python train.py --horizontal_flip=false --vocab_size=42 --encoder_norm="groupnorm" --label_smoothing=0.05 --decoder_norm_position="pre" --decoder_activation="gelu" --beta2=0.98 --warmup_steps=140
Rows from block 4 of the image encoder, named by matrix and row number. Rows with one number belong to one channel. Each number is 50 + 10 x the weight over its row's rms, rounded and kept within 0 to 99. All counts start at 0. After the name is the row's rms in percent of the matrix's.
# convs0: first 3x3 conv (encoder.blocks.4.convs.0.weight, 96x96x3x3, standardized in use), inputs 48-63, a 3x3 kernel for each
# convs1: second 3x3 conv (encoder.blocks.4.convs.1.weight, 96x96x3x3, standardized in use, transposed), outputs 48-63, a 3x3 kernel for each
convs0.9 100:36 53 51 60 36 42 42 55 53 38 55 51 58 44 56 44 65 48 71 58 56 54 54 25 58 49 39 54 67 74 47 53 39 45 54 45 44 40 45 51 35 40 63 60 62 62 69 58 57 59 49 49 38 38 44 57 34 43 35 37 50 58 38 57 49 61 41 69 59 48 46 61 45 66 44 47 35 52 54 59 59 56 71 58 47 35 44 46 57 51 67 65 43 47 38 47 52 65 51 35 61 46 54 27 33 57 52 62 58 62 55 45 66 37 57 63 54 53 50 49 49 27 43 52 36 32 54 51 38 48 41 49 47 53 30 53 57 52 50 58 39 56 54 49
convs1.9 101:49 54 49 34 56 54 48 61 44 67 59 64 56 55 51 62 58 53 61 41 49 42 45 32 58 47 66 57 46 35 36 33 45 35 44 50 41 75 54 52 48 56 47 54 47 60 44 35 50 65 46 46 57 41 37 45 54 62 33 49 55 66 50 36 39 50 56 63 59 54 40 54 55 44 27 39 52 47 30 47 43 50 45 51 45 60 54 51 49 44 68 60 75 36 45 40 37 32 40 52 55 46 51 50 52 76 56 46 57 38 43 41 44 30 60 52 56 46 54 42 53 51 54 66 72 67 45 65 65 58 46 49 56 49 48 43 50 36 57 57 42 46 51 44
convs0.10 098:53 41 46 53 58 49 42 51 45 67 59 51 59 56 47 56 47 42 55 46 30 45 32 36 48 54 49 42 31 23 53 49 29 38 56 56 52 47 44 46 41 45 51 46 47 55 50 50 64 51 49 58 37 51 46 61 64 59 51 58 49 72 68 60 50 45 57 58 60 64 71 53 47 55 31 47 41 56 57 47 56 62 48 41 52 46 51 54 60 62 40 29 26 35 30 35 50 51 53 59 40 26 60 42 30 52 54 50 60 49 44 49 42 54 43 40 49 51 60 71 47 63 65 46 57 62 58 46 58 56 50 52 54 43 48 56 55 45 61 44 46 55 45 47
convs1.10 099:48 27 36 49 43 31 61 48 49 44 53 43 46 47 52 43 59 55 49 59 60 44 43 61 30 33 63 56 51 62 51 53 52 47 49 56 49 53 63 58 46 59 57 38 46 38 34 54 36 46 47 49 49 41 54 61 61 38 40 76 36 58 63 71 50 59 74 51 40 61 59 55 46 45 54 62 55 49 42 34 61 52 42 51 57 60 40 68 57 51 59 51 50 49 40 47 45 26 49 53 35 36 53 68 31 61 51 28 60 62 55 60 32 20 51 49 48 55 41 37 34 45 53 49 50 47 45 49 57 41 47 65 36 35 62 38 39 42 48 55 50 54 43 50
convs0.11 100:49 36 38 59 44 45 48 54 34 62 51 44 51 47 49 45 42 57 45 56 23 44 58 46 35 50 50 54 39 36 52 33 40 40 33 30 30 54 47 49 71 49 50 45 63 58 78 65 65 64 59 56 52 66 41 56 44 50 71 46 67 81 61 56 59 47 53 54 51 56 48 48 51 51 40 38 48 50 48 49 45 46 47 62 61 45 48 52 58 56 42 29 48 45 31 50 25 32 45 50 60 54 57 53 51 56 59 46 42 55 34 45 59 49 37 56 51 75 71 66 68 72 65 60 58 59 54 65 67 65 58 58 62 52 45 66 64 59 61 57 59 67 54 50
convs1.11 094:48 66 51 58 68 46 50 58 55 42 52 46 53 54 60 62 73 65 48 24 47 57 28 55 55 35 41 52 39 57 56 49 57 48 48 55 68 61 53 56 47 53 59 44 60 43 41 32 45 54 39 44 53 48 59 64 61 44 45 57 34 37 52 87 63 72 53 52 54 50 51 60 59 61 49 52 48 42 50 35 43 36 47 40 45 41 39 48 50 38 75 53 53 43 38 50 57 66 60 60 47 38 40 45 44 50 43 37 49 56 42 68 55 45 60 52 44 63 55 27 67 68 52 56 61 41 63 66 63 40 56 41 29 52 50 39 31 37 61 56 44 65 60 48
convs0.12 102:45 44 46 52 40 62 52 50 35 55 67 68 38 46 65 45 38 32 39 48 49 51 59 62 49 42 60 51 48 48 63 54 61 66 55 63 57 57 70 56 51 56 40 39 52 48 45 44 55 60 52 51 48 48 42 27 48 55 39 42 54 65 50 36 43 59 26 42 53 40 39 41 43 51 45 44 40 38 62 66 47 45 37 41 65 48 56 53 61 55 43 59 47 54 45 46 52 48 36 30 60 45 53 48 47 57 54 62 44 55 54 53 61 64 51 47 59 40 36 35 58 49 50 49 61 50 51 56 44 40 57 51 36 39 44 53 61 55 66 62 59 49 50 59
convs1.12 102:49 59 60 41 46 62 44 45 53 47 37 44 57 48 47 43 51 55 57 31 31 60 59 32 41 46 45 69 59 59 60 57 49 36 44 51 46 54 62 52 43 60 42 41 48 49 38 42 66 62 60 50 50 54 48 68 57 43 54 62 37 53 47 47 44 47 34 19 37 42 34 49 57 57 51 36 39 51 43 34 47 43 41 31 48 53 46 52 56 58 53 44 46 52 56 45 36 54 61 55 59 36 37 61 63 53 64 53 56 43 51 51 54 37 52 46 47 59 56 52 48 47 57 48 46 44 47 39 39 49 47 45 54 60 49 40 46 54 55 65 66 54 50 56
convs0.13 100:47 52 44 37 51 31 51 48 55 54 54 45 43 55 48 30 39 38 48 60 46 48 49 53 53 68 57 54 53 59 58 59 52 31 38 60 58 60 52 58 61 71 41 34 52 58 59 53 42 52 55 54 59 49 45 51 52 47 62 52 43 42 48 57 48 46 70 47 40 49 24 35 51 51 62 50 66 67 34 51 67 44 53 42 53 60 51 43 43 57 50 55 47 54 35 37 50 58 37 45 66 62 63 60 50 49 45 32 46 55 54 52 60 45 43 44 57 51 39 46 56 53 63 19 37 47 42 51 49 35 51 40 40 48 35 38 49 53 52 65 41 39 46 44
convs1.13 095:69 66 52 41 59 41 51 44 39 66 59 59 46 47 55 41 46 56 36 55 33 50 59 51 56 61 43 47 36 40 49 49 32 52 43 47 65 66 61 42 34 34 44 34 43 54 67 52 45 73 67 41 53 46 47 40 52 55 51 61 48 49 53 40 63 62 51 53 52 29 37 51 34 46 63 38 44 71 54 64 81 51 50 50 61 61 70 44 36 51 66 41 31 56 38 36 69 48 52 37 35 47 47 52 59 47 50 45 32 42 36 42 58 56 51 54 53 57 49 53 50 62 59 60 61 52 38 50 30 56 49 31 66 79 48 58 44 59 55 69 59 37 35 36
convs0.14 098:43 47 37 50 57 33 49 56 40 44 52 46 51 51 64 58 52 50 50 55 59 38 40 49 50 38 55 59 74 41 49 63 54 63 62 59 65 46 56 51 39 45 43 36 43 51 60 54 42 58 57 69 47 42 60 38 40 46 45 34 44 36 43 37 36 50 63 46 53 60 41 42 44 55 29 41 48 44 30 42 49 62 57 43 52 47 43 57 44 47 54 57 45 52 51 41 44 43 34 57 58 51 48 40 43 61 48 36 54 50 40 49 70 54 53 47 58 57 52 69 51 60 60 58 40 39 56 38 33 51 49 35 41 43 28 51 53 34 40 41 39 60 47 42
convs1.14 097:56 65 55 54 44 59 45 51 76 54 56 57 73 60 51 65 61 58 52 65 47 54 73 57 60 80 58 60 47 38 36 34 38 45 47 40 45 45 43 43 44 49 44 52 40 54 63 40 52 58 54 59 52 49 43 46 63 46 58 47 44 40 51 42 32 45 34 40 52 46 42 26 40 48 53 36 53 50 40 31 42 51 59 41 48 66 59 38 44 38 63 40 51 74 49 48 73 66 49 62 57 47 36 52 55 30 34 37 56 40 50 48 62 58 44 66 60 46 32 31 46 42 50 56 53 48 46 46 59 50 39 58 59 60 62 41 61 62 41 43 55 40 42 47
convs0.15 100:46 55 51 28 39 45 36 44 31 69 66 51 49 59 56 52 57 43 49 54 59 60 62 62 48 37 53 48 49 31 59 77 69 37 46 36 40 47 48 48 53 49 44 46 47 36 53 41 54 61 66 59 60 49 48 66 67 42 35 56 45 39 54 54 58 59 49 61 51 37 48 36 32 41 42 59 58 58 61 47 40 48 49 39 45 49 47 23 33 38 56 59 61 54 63 58 54 53 54 46 46 35 50 62 61 40 31 40 56 61 54 48 42 52 38 46 47 49 46 48 61 77 71 45 51 52 49 55 51 68 63 51 34 36 40 33 53 47 52 65 58 49 32 30
convs1.15 092:56 55 52 50 60 39 50 43 57 37 44 52 41 51 46 41 37 37 49 43 42 52 60 54 51 50 64 62 51 59 54 44 42 50 57 53 46 59 42 39 12 33 52 51 55 65 61 52 57 44 32 50 59 67 48 42 64 70 67 55 45 50 39 32 33 33 46 42 57 55 46 49 59 52 52 55 77 64 45 63 46 50 50 56 54 53 59 53 61 52 33 33 48 58 63 62 35 40 33 45 39 49 56 55 58 42 38 50 42 41 37 49 45 54 43 33 43 63 64 63 43 55 56 37 45 41 42 41 50 47 49 58 66 67 55 66 69 51 46 45 40 59 58 73
convs0.16 100:48 43 36 51 55 48 56 53 53 41 39 49 53 44 47 55 49 59 51 58 37 57 59 50 34 40 30 58 50 46 62 33 51 39 56 49 41 46 59 54 59 65 41 57 70 41 36 42 58 64 50 37 57 58 38 42 49 36 52 45 44 28 44 58 71 56 50 53 41 51 70 48 50 27 41 61 66 68 48 50 45 48 50 50 50 34 30 63 47 49 52 48 46 51 33 53 41 53 45 47 34 30 49 73 66 57 37 62 50 44 48 38 51 45 56 37 38 67 60 46 62 71 53 65 69 73 33 35 62 43 56 54 52 50 52 61 55 51 52 57 52 59 52 44
convs1.16 100:40 52 48 58 63 65 33 38 33 46 45 45 42 50 35 43 49 47 46 69 53 68 38 48 55 44 41 49 47 40 72 57 61 48 39 31 37 65 61 47 52 52 50 46 36 52 40 36 37 45 44 31 50 52 52 70 54 53 60 66 53 52 49 62 55 54 46 57 61 38 47 45 47 56 34 60 63 57 56 65 58 63 59 66 44 45 42 70 70 61 62 56 57 43 42 41 47 60 57 56 51 56 52 57 56 56 43 51 55 66 56 44 35 46 51 44 35 42 45 41 44 45 43 55 38 58 45 47 40 48 65 57 54 41 42 51 68 66 49 53 52 44 61 60
convs0.17 102:58 51 58 49 45 55 51 57 55 59 64 46 42 68 55 57 72 53 46 41 43 38 36 29 69 63 50 37 49 58 45 44 44 53 35 50 59 64 39 49 66 45 58 64 44 27 29 41 47 49 39 44 60 53 54 44 68 51 55 60 48 42 47 59 71 68 64 47 49 58 60 75 41 50 41 46 55 54 45 45 66 36 47 51 51 45 47 53 54 51 57 51 54 46 49 50 71 33 49 46 43 32 49 67 44 53 76 61 50 43 44 50 55 35 52 56 60 53 59 70 52 56 59 45 51 49 43 53 62 58 56 33 61 56 55 41 49 40 59 34 24 42 46 60
convs1.17 097:70 59 66 58 38 45 49 40 31 58 67 49 50 46 59 50 62 59 46 68 47 36 55 27 37 36 54 50 49 63 50 57 61 51 53 51 32 37 56 33 35 77 30 46 56 57 50 53 35 59 64 72 42 44 59 61 48 63 62 52 43 51 51 53 37 42 45 43 50 43 51 67 42 49 62 64 45 57 55 36 32 36 40 41 54 58 51 68 43 44 38 61 37 51 51 46 42 55 46 39 34 41 57 52 58 58 57 60 70 59 41 46 53 33 42 40 46 62 65 60 60 58 57 68 67 63 36 65 61 41 52 53 40 52 61 64 48 60 43 57 61 57 49 54
convs0.18 101:63 69 43 59 57 67 59 57 72 50 51 44 49 50 47 50 49 44 44 49 55 56 52 61 55 62 51 65 40 52 46 52 50 48 52 44 46 62 54 42 44 48 52 56 40 53 52 73 55 57 46 45 56 33 48 56 40 35 67 61 42 53 44 48 43 57 48 65 58 61 59 43 57 58 52 52 53 64 48 33 33 44 32 45 45 52 61 35 57 41 39 46 43 47 54 56 55 54 57 41 34 38 59 53 45 47 51 34 36 64 64 41 47 69 48 51 55 62 57 60 69 56 49 61 59 42 40 43 51 48 43 37 38 49 45 44 23 40 48 53 47 52 56 41
convs1.18 111:46 54 56 52 47 52 50 52 58 53 46 45 49 52 38 51 59 69 42 45 56 42 46 72 39 54 54 36 59 63 41 44 57 40 53 52 62 48 56 50 64 43 56 47 59 43 49 70 31 16 50 57 40 48 54 49 28 55 54 39 61 56 41 45 29 49 61 51 61 56 58 66 61 60 59 62 47 44 54 55 43 54 32 47 51 38 50 59 42 47 60 46 40 58 56 67 58 41 69 52 42 40 51 46 43 64 41 53 52 52 23 56 53 66 39 47 57 44 45 45 44 37 49 47 36 48 47 59 64 46 69 63 53 69 49 50 46 42 49 43 62 59 33 58
convs0.19 102:52 53 45 46 44 31 59 48 38 43 51 47 56 63 59 44 40 52 26 52 46 44 46 56 50 62 42 51 43 58 52 54 66 52 62 56 44 55 44 43 59 37 40 49 47 33 39 62 56 51 62 56 59 62 51 36 41 46 35 38 57 47 40 47 60 69 53 52 48 53 46 51 35 29 43 43 36 44 57 36 42 39 50 64 35 62 68 50 59 47 49 57 49 53 55 48 48 55 44 53 39 67 53 52 46 61 55 57 33 55 42 38 72 61 52 56 63 52 51 45 38 50 45 39 58 40 34 35 57 38 42 58 44 37 43 45 45 69 38 49 48 57 58 41
convs1.19 103:56 44 53 53 49 47 49 57 43 55 48 47 40 33 60 49 41 49 54 46 26 59 40 55 51 44 52 48 45 48 28 32 61 32 38 56 55 38 57 51 63 58 47 44 62 41 41 39 33 59 53 23 53 46 42 31 34 30 41 56 51 71 57 42 33 40 55 36 43 74 44 44 58 54 49 36 44 44 46 59 50 62 47 64 59 56 50 48 55 48 46 59 55 44 51 62 53 58 48 49 41 71 49 32 83 64 51 50 54 61 40 38 39 41 53 52 46 49 52 57 62 54 55 51 43 40 31 45 37 52 61 65 52 45 60 68 51 52 49 38 40 47 46 50
convs0.20 102:66 67 60 45 63 58 29 32 44 38 44 43 54 57 48 47 36 44 52 56 44 40 45 50 59 57 56 55 68 60 55 55 48 43 44 54 46 54 49 50 50 54 56 52 50 43 54 51 43 59 64 52 53 49 62 62 46 39 49 55 43 57 55 59 55 54 60 71 58 42 40 45 41 46 46 37 41 41 54 66 59 55 57 52 34 44 61 51 59 60 43 61 59 57 59 56 56 64 62 45 48 41 31 20 42 47 48 58 46 44 39 40 49 56 40 33 32 69 75 75 76 74 75 65 65 61 55 52 35 60 62 49 35 52 41 57 63 48 49 34 51 27 29 52
convs1.20 095:51 46 60 58 54 52 47 43 46 36 43 46 44 43 46 32 26 49 51 43 35 57 67 52 54 60 47 42 29 57 48 63 62 57 60 53 48 53 64 47 50 38 51 48 38 41 42 50 38 48 50 52 61 50 44 24 13 55 55 43 59 42 34 65 56 71 60 52 71 64 61 69 40 41 30 53 47 49 55 49 56 49 47 50 42 43 39 44 59 61 45 39 54 43 51 54 44 43 39 65 71 71 44 46 44 43 48 57 47 46 53 50 45 42 60 58 52 43 54 55 35 53 59 46 55 43 45 30 34 51 51 72 59 63 49 50 54 48 36 34 28 65 69 65
convs0.21 102:42 38 32 54 55 58 56 39 41 40 46 46 46 59 54 57 47 58 50 62 56 38 29 48 40 40 43 51 62 59 61 38 50 41 47 50 59 47 52 44 58 47 43 52 58 49 57 55 57 56 61 49 42 56 43 55 58 59 59 30 49 48 48 64 65 45 35 52 49 43 42 43 48 64 65 48 60 40 53 61 38 52 49 51 63 68 60 45 52 68 54 54 40 62 65 45 49 48 50 49 53 37 54 47 51 52 52 44 52 52 41 38 43 50 55 55 50 52 51 51 50 53 59 40 48 48 42 54 47 48 56 48 41 29 30 45 52 43 60 57 48 60 55 63
convs1.21 093:55 65 51 44 39 40 41 50 35 65 72 71 51 51 48 34 35 41 58 58 48 64 51 43 57 54 57 47 49 53 69 54 59 48 45 58 41 39 47 46 44 59 52 49 44 51 60 48 57 41 48 33 42 28 39 56 65 53 65 64 48 51 51 40 50 57 60 59 48 34 38 50 40 32 46 48 46 72 60 62 68 51 48 47 49 52 45 65 62 50 53 46 52 53 55 55 52 40 55 58 66 69 49 49 48 73 63 38 49 45 39 50 56 54 50 53 52 36 57 52 47 61 42 58 65 63 49 35 52 46 53 59 58 64 60 61 54 53 43 33 37 51 55 39
convs0.22 101:57 55 48 41 59 60 44 50 27 55 54 49 56 43 44 44 36 21 44 53 53 36 54 42 45 54 65 48 51 38 65 70 52 56 43 45 51 59 53 50 57 63 48 46 57 45 39 33 62 54 50 46 37 54 38 32 46 41 45 37 39 55 54 57 58 58 67 64 53 56 64 52 43 50 51 41 41 44 44 47 43 41 45 45 57 66 55 44 49 52 34 41 44 39 47 43 61 66 71 42 63 36 53 63 54 59 53 54 44 63 64 48 64 62 55 46 51 59 53 59 62 61 63 49 35 43 39 49 31 42 56 52 37 31 36 31 50 28 54 68 52 37 35 43
convs1.22 097:59 64 71 76 62 43 51 48 52 57 67 60 60 52 49 66 42 53 51 48 51 59 54 44 48 44 49 40 53 47 39 51 41 37 46 45 30 55 35 49 59 50 41 51 34 39 32 44 46 54 49 46 47 51 59 64 55 58 53 39 49 44 32 58 64 56 47 49 64 53 59 65 42 54 49 72 68 75 52 49 42 49 43 43 55 53 51 64 62 57 61 58 57 51 36 45 48 42 47 48 40 44 53 50 41 50 31 58 61 59 64 57 52 56 59 48 54 41 44 34 56 53 43 54 54 50 37 49 62 50 49 54 43 53 53 45 46 51 56 56 49 67 60 68
convs0.23 102:54 52 49 50 48 43 42 49 38 65 67 62 40 50 52 47 60 50 60 56 51 39 44 40 39 66 48 56 47 56 39 54 51 43 54 61 46 61 46 42 67 55 44 60 56 37 31 47 58 39 41 54 53 56 20 40 42 52 62 54 40 51 61 60 66 57 55 54 61 69 45 48 55 41 43 51 35 18 62 48 50 51 49 53 58 46 53 48 59 48 51 43 40 39 35 38 44 57 46 54 63 60 45 35 36 55 61 53 53 57 43 45 34 28 43 42 42 39 50 46 50 55 63 54 62 71 64 46 54 43 34 30 41 46 41 59 61 59 55 50 48 61 50 44
convs1.23 103:45 43 45 46 50 50 53 46 44 30 52 50 54 42 67 30 39 39 51 57 40 49 36 45 45 50 66 64 55 51 52 46 42 51 36 39 57 57 67 58 62 54 57 41 60 37 43 39 41 60 41 57 64 49 59 54 62 60 74 43 41 52 45 77 52 61 60 29 47 52 48 51 50 31 49 49 36 60 63 59 46 47 64 49 49 46 44 53 60 64 29 45 45 59 33 71 48 47 54 56 45 42 38 63 47 40 36 28 57 54 50 47 31 29 51 59 58 63 57 43 51 56 42 62 63 53 61 56 54 36 46 44 38 56 60 49 58 53 49 63 61 46 32 40
convs0.24 099:27 43 59 56 65 57 54 65 47 52 52 44 65 51 48 44 51 53 27 38 50 29 39 42 54 27 48 50 75 50 49 61 56 37 47 51 42 45 48 45 63 48 49 43 40 61 66 41 53 58 54 53 47 62 47 52 69 70 66 48 57 51 39 52 60 49 55 51 57 54 70 53 37 42 52 53 46 38 49 51 47 54 54 54 45 49 35 54 51 47 35 58 59 39 36 35 50 43 42 57 48 59 36 44 44 59 60 42 58 46 45 50 62 56 61 51 54 70 76 67 51 60 56 51 53 45 48 57 47 48 54 47 57 61 53 59 72 48 40 36 52 67 64 41
convs1.24 100:61 47 48 45 51 54 56 60 49 55 51 51 56 51 37 55 68 66 52 46 35 51 57 47 54 59 46 57 34 41 56 50 58 50 46 43 58 52 56 56 54 45 57 43 45 49 48 42 43 44 46 43 66 43 58 67 69 54 50 59 53 51 46 51 49 53 58 50 47 39 58 60 51 57 37 60 68 59 50 45 46 45 28 34 32 41 61 50 42 52 45 51 57 48 32 52 49 56 65 57 62 38 37 48 59 40 52 44 56 41 45 48 56 49 45 55 64 52 51 49 62 64 48 54 55 35 64 63 54 68 57 54 58 56 59 41 43 54 34 50 37 50 63 61
convs0.25 101:65 49 54 53 66 62 49 52 57 36 44 55 71 77 73 48 47 46 56 55 52 38 60 58 60 53 48 45 39 36 50 38 49 52 65 44 45 47 50 46 52 50 47 51 44 59 45 45 53 53 36 52 61 54 36 45 45 37 52 42 40 66 54 37 47 41 41 55 44 53 60 42 56 54 45 52 55 58 51 47 59 45 44 48 45 50 42 49 66 48 44 57 49 56 62 56 47 40 32 53 39 47 43 55 47 31 68 51 46 40 49 53 53 64 63 46 41 36 34 31 32 46 55 51 44 69 49 49 55 44 52 42 48 66 60 37 35 49 35 27 40 32 58 52
convs1.25 097:67 60 51 65 62 76 65 44 51 52 44 45 64 66 51 52 66 47 51 57 55 51 65 58 47 50 46 31 18 24 50 41 56 49 55 54 29 49 41 37 46 52 48 44 41 36 37 47 50 52 62 59 49 64 52 54 52 49 55 49 56 47 52 57 53 44 48 57 52 37 57 50 48 59 52 43 46 47 54 59 34 51 59 74 48 48 62 52 44 45 40 52 62 41 58 48 56 54 50 54 68 59 48 40 54 47 42 46 50 55 41 25 37 44 34 45 53 58 58 60 74 63 59 53 55 50 64 61 53 53 65 56 68 46 49 59 69 62 53 50 61 50 58 65
convs0.26 098:53 61 72 38 54 65 53 64 47 57 59 54 55 62 59 53 51 42 29 28 46 53 26 51 68 61 48 51 37 67 48 51 51 35 57 55 31 45 40 62 49 53 62 61 38 54 51 41 68 59 50 32 63 59 53 63 62 51 51 23 42 36 36 51 57 51 44 67 72 49 59 49 39 47 57 57 57 45 56 52 58 61 57 66 56 53 54 55 50 62 45 45 46 55 49 36 61 46 54 39 50 76 44 38 20 47 44 50 49 56 67 33 61 64 47 60 59 57 61 57 68 63 51 56 43 45 65 66 60 45 48 29 30 31 48 44 46 69 57 46 40 43 29 50
convs1.26 092:46 47 56 69 40 37 56 41 35 59 38 51 53 48 44 44 47 52 47 38 42 63 40 36 76 48 42 53 48 46 53 42 34 45 33 46 49 51 62 47 52 47 51 30 29 54 39 32 58 42 35 57 57 52 20 49 54 57 80 63 72 78 54 71 85 78 46 53 53 65 44 45 52 45 38 75 61 49 56 65 54 38 37 38 49 35 45 45 52 51 49 43 57 46 43 53 48 40 45 53 53 51 60 45 49 56 57 53 58 57 49 52 35 39 66 62 59 23 44 39 40 38 52 47 39 49 48 52 43 44 63 46 61 65 55 72 38 35 56 47 43 43 52 69
convs0.27 097:49 33 39 53 56 52 49 48 41 53 48 41 67 47 55 45 50 46 45 28 52 43 58 57 48 62 47 71 65 60 62 57 47 64 56 48 37 40 47 44 64 51 50 64 53 52 57 66 54 67 65 59 60 54 56 52 55 40 42 38 44 45 45 37 67 58 48 63 51 50 77 66 41 65 51 43 51 44 42 48 44 72 52 53 47 54 43 55 51 33 33 37 46 43 47 51 44 53 50 55 60 52 57 50 49 46 47 36 47 50 49 39 55 54 53 50 37 69 73 64 60 71 60 48 29 37 62 44 51 65 47 56 47 43 43 57 53 46 56 57 47 61 53 33
convs1.27 097:56 46 42 36 32 29 40 24 41 61 52 45 70 58 48 59 49 46 52 37 54 28 52 67 49 42 36 52 51 57 54 52 61 44 33 36 48 75 54 63 50 42 50 41 43 30 38 50 45 29 43 61 44 51 67 71 52 52 45 53 43 53 54 74 68 61 51 46 54 65 58 47 54 46 40 47 55 49 54 36 32 40 37 40 42 40 51 56 50 41 54 56 50 55 36 34 53 40 51 48 46 42 24 42 47 52 32 46 57 43 61 47 45 64 43 47 64 35 44 50 44 41 48 43 45 44 55 64 66 49 50 33 35 39 40 33 50 53 52 51 47 68 59 43
convs0.28 101:34 39 50 45 53 65 64 61 57 42 46 57 48 60 56 54 61 51 41 48 34 53 56 45 50 57 59 55 57 68 41 49 58 48 47 54 50 60 41 59 51 46 49 44 50 53 39 42 58 57 64 44 46 51 34 46 42 47 43 37 39 39 29 59 51 56 63 39 43 54 44 52 56 45 45 48 48 51 56 66 46 38 46 56 29 27 34 50 45 36 20 57 62 43 60 53 39 46 34 42 38 53 34 22 47 50 49 45 65 59 52 61 51 40 48 51 56 64 64 52 63 58 50 46 48 57 41 48 57 36 39 43 45 49 40 60 60 58 42 32 52 30 44 60
convs1.28 104:45 39 43 46 35 39 48 45 50 41 48 57 57 48 57 56 70 63 45 56 58 62 64 67 62 56 38 44 38 41 50 59 58 38 28 39 43 56 36 60 53 39 62 55 43 54 45 54 49 38 38 47 55 50 37 48 44 43 53 57 42 62 59 35 42 49 45 48 59 52 49 57 54 48 47 62 48 49 45 44 55 59 26 46 62 36 44 46 45 48 55 61 72 40 50 44 36 47 30 70 64 73 59 43 39 45 66 58 53 39 85 31 45 47 58 58 53 39 30 53 53 43 43 58 51 35 61 56 23 49 40 26 62 57 40 55 24 34 41 35 46 47 51 50
convs0.29 097:47 37 36 57 60 61 43 36 45 46 59 58 62 63 60 52 41 52 61 52 56 40 24 23 57 52 52 53 67 70 51 60 62 64 63 77 58 60 50 49 45 39 47 42 39 44 42 43 51 67 74 34 42 48 59 41 43 62 43 44 56 60 55 54 60 59 49 55 52 51 46 50 55 58 51 57 37 52 49 41 46 56 52 46 64 66 63 60 67 61 51 69 57 43 39 30 58 50 41 54 56 49 47 59 64 49 50 57 61 51 58 35 54 48 63 46 47 59 52 52 66 35 46 44 46 25 44 35 38 46 58 63 39 54 42 55 68 53 46 53 52 60 78 67
convs1.29 097:44 56 61 36 58 68 35 44 54 64 59 48 57 46 56 60 52 64 54 28 46 43 45 54 54 60 65 47 35 38 54 45 40 46 52 56 45 50 65 54 57 60 35 41 42 46 48 55 48 56 43 36 59 50 50 53 53 51 48 54 35 33 38 41 43 59 42 44 40 61 53 48 40 45 50 53 53 50 36 44 29 46 69 62 41 60 53 56 48 41 53 49 52 48 32 38 73 65 63 59 62 56 44 49 42 43 36 49 40 40 33 47 32 26 45 63 71 53 65 68 26 50 38 42 36 45 53 45 59 49 39 57 55 47 62 44 60 43 40 50 44 42 52 49
convs0.30 101:65 59 48 55 58 49 45 47 37 58 54 43 43 43 51 52 54 38 36 65 55 49 56 59 54 49 58 48 41 46 42 47 51 56 52 48 48 62 67 39 54 57 28 39 49 44 47 43 52 49 29 48 42 50 51 50 43 43 46 40 42 45 53 60 56 68 61 64 52 51 59 50 68 58 35 72 54 40 66 35 38 46 43 34 54 51 38 35 45 51 52 50 46 46 38 35 68 53 60 51 51 43 53 64 66 47 44 51 56 65 69 64 51 56 59 42 33 60 62 48 55 52 35 56 56 51 54 53 43 35 26 32 38 26 46 53 49 39 58 52 52 49 54 46
convs1.30 108:48 48 35 36 29 47 55 38 45 44 41 62 46 46 54 58 49 44 38 38 54 30 43 72 53 66 63 34 59 65 44 61 69 36 48 45 48 64 46 61 59 59 44 53 59 48 57 58 45 44 38 39 37 41 67 39 39 57 53 31 54 55 53 41 37 31 48 51 46 49 53 38 46 58 54 33 44 52 37 48 52 61 51 48 46 31 40 69 57 48 38 43 54 52 51 66 54 65 51 70 53 45 64 57 39 53 33 42 52 37 31 41 44 48 45 46 53 50 46 60 40 28 41 51 45 49 51 31 45 56 47 37 54 51 52 57 69 44 42 47 39 59 46 37
convs0.31 099:51 59 60 48 28 45 49 28 45 59 49 58 46 46 52 45 43 50 48 55 52 48 47 59 51 39 48 46 58 53 58 63 46 53 47 39 53 53 31 53 46 48 56 52 48 55 59 83 52 64 62 51 64 60 62 66 61 61 57 55 64 66 58 63 46 50 64 64 74 45 43 38 51 23 40 45 39 47 41 47 45 52 62 62 57 47 48 41 46 58 40 62 59 52 40 48 45 50 70 41 58 59 64 55 39 54 43 60 64 55 53 61 55 42 43 42 44 54 53 58 63 80 55 60 74 53 48 63 62 60 41 58 58 38 43 29 58 65 54 70 52 58 47 49
convs1.31 095:69 66 65 46 51 61 39 55 59 43 33 39 41 44 34 43 44 47 41 64 67 43 58 46 43 62 44 35 56 61 50 61 52 75 79 57 50 49 60 29 36 48 54 43 48 49 61 55 52 50 50 35 48 43 56 46 41 37 45 38 46 50 51 31 52 42 45 60 61 64 47 43 36 43 44 49 58 54 57 45 64 48 34 38 49 51 56 41 39 41 51 46 55 54 58 55 52 53 48 56 37 64 47 42 60 24 39 41 30 39 46 54 64 58 51 46 47 63 69 75 48 64 67 48 61 46 46 63 46 51 53 52 69 64 72 47 43 39 64 58 52 36 39 53
convs0.32 101:59 68 57 47 44 42 42 51 40 71 69 55 52 44 44 48 61 49 43 41 46 67 47 66 54 34 60 63 42 51 58 71 61 45 45 47 39 26 43 46 48 62 60 41 42 49 41 37 49 72 57 39 53 40 44 56 77 31 62 69 55 47 56 52 62 65 81 73 57 37 36 20 51 58 62 47 55 52 48 56 54 60 57 56 38 52 48 57 68 61 62 63 62 39 58 53 48 62 58 55 62 49 32 48 41 45 49 42 52 54 56 62 46 43 41 49 52 39 51 44 51 61 64 46 56 48 50 46 36 48 57 49 40 46 47 47 56 63 45 65 55 48 33 38
convs1.32 095:51 65 56 75 46 55 41 64 59 53 29 55 55 60 51 20 31 26 54 50 65 70 56 67 48 31 31 41 33 38 67 52 37 56 50 50 40 47 31 38 36 32 55 62 66 65 51 54 60 63 67 58 42 44 50 46 65 58 73 62 47 41 49 46 56 49 62 36 43 49 44 43 33 65 59 52 59 55 38 60 65 41 33 32 51 61 64 42 56 48 47 44 49 63 61 63 21 45 48 47 59 58 41 42 50 54 72 60 47 36 35 38 24 46 56 49 44 55 44 57 44 63 50 52 50 45 44 48 65 61 48 49 57 56 47 51 58 51 53 65 70 57 68 56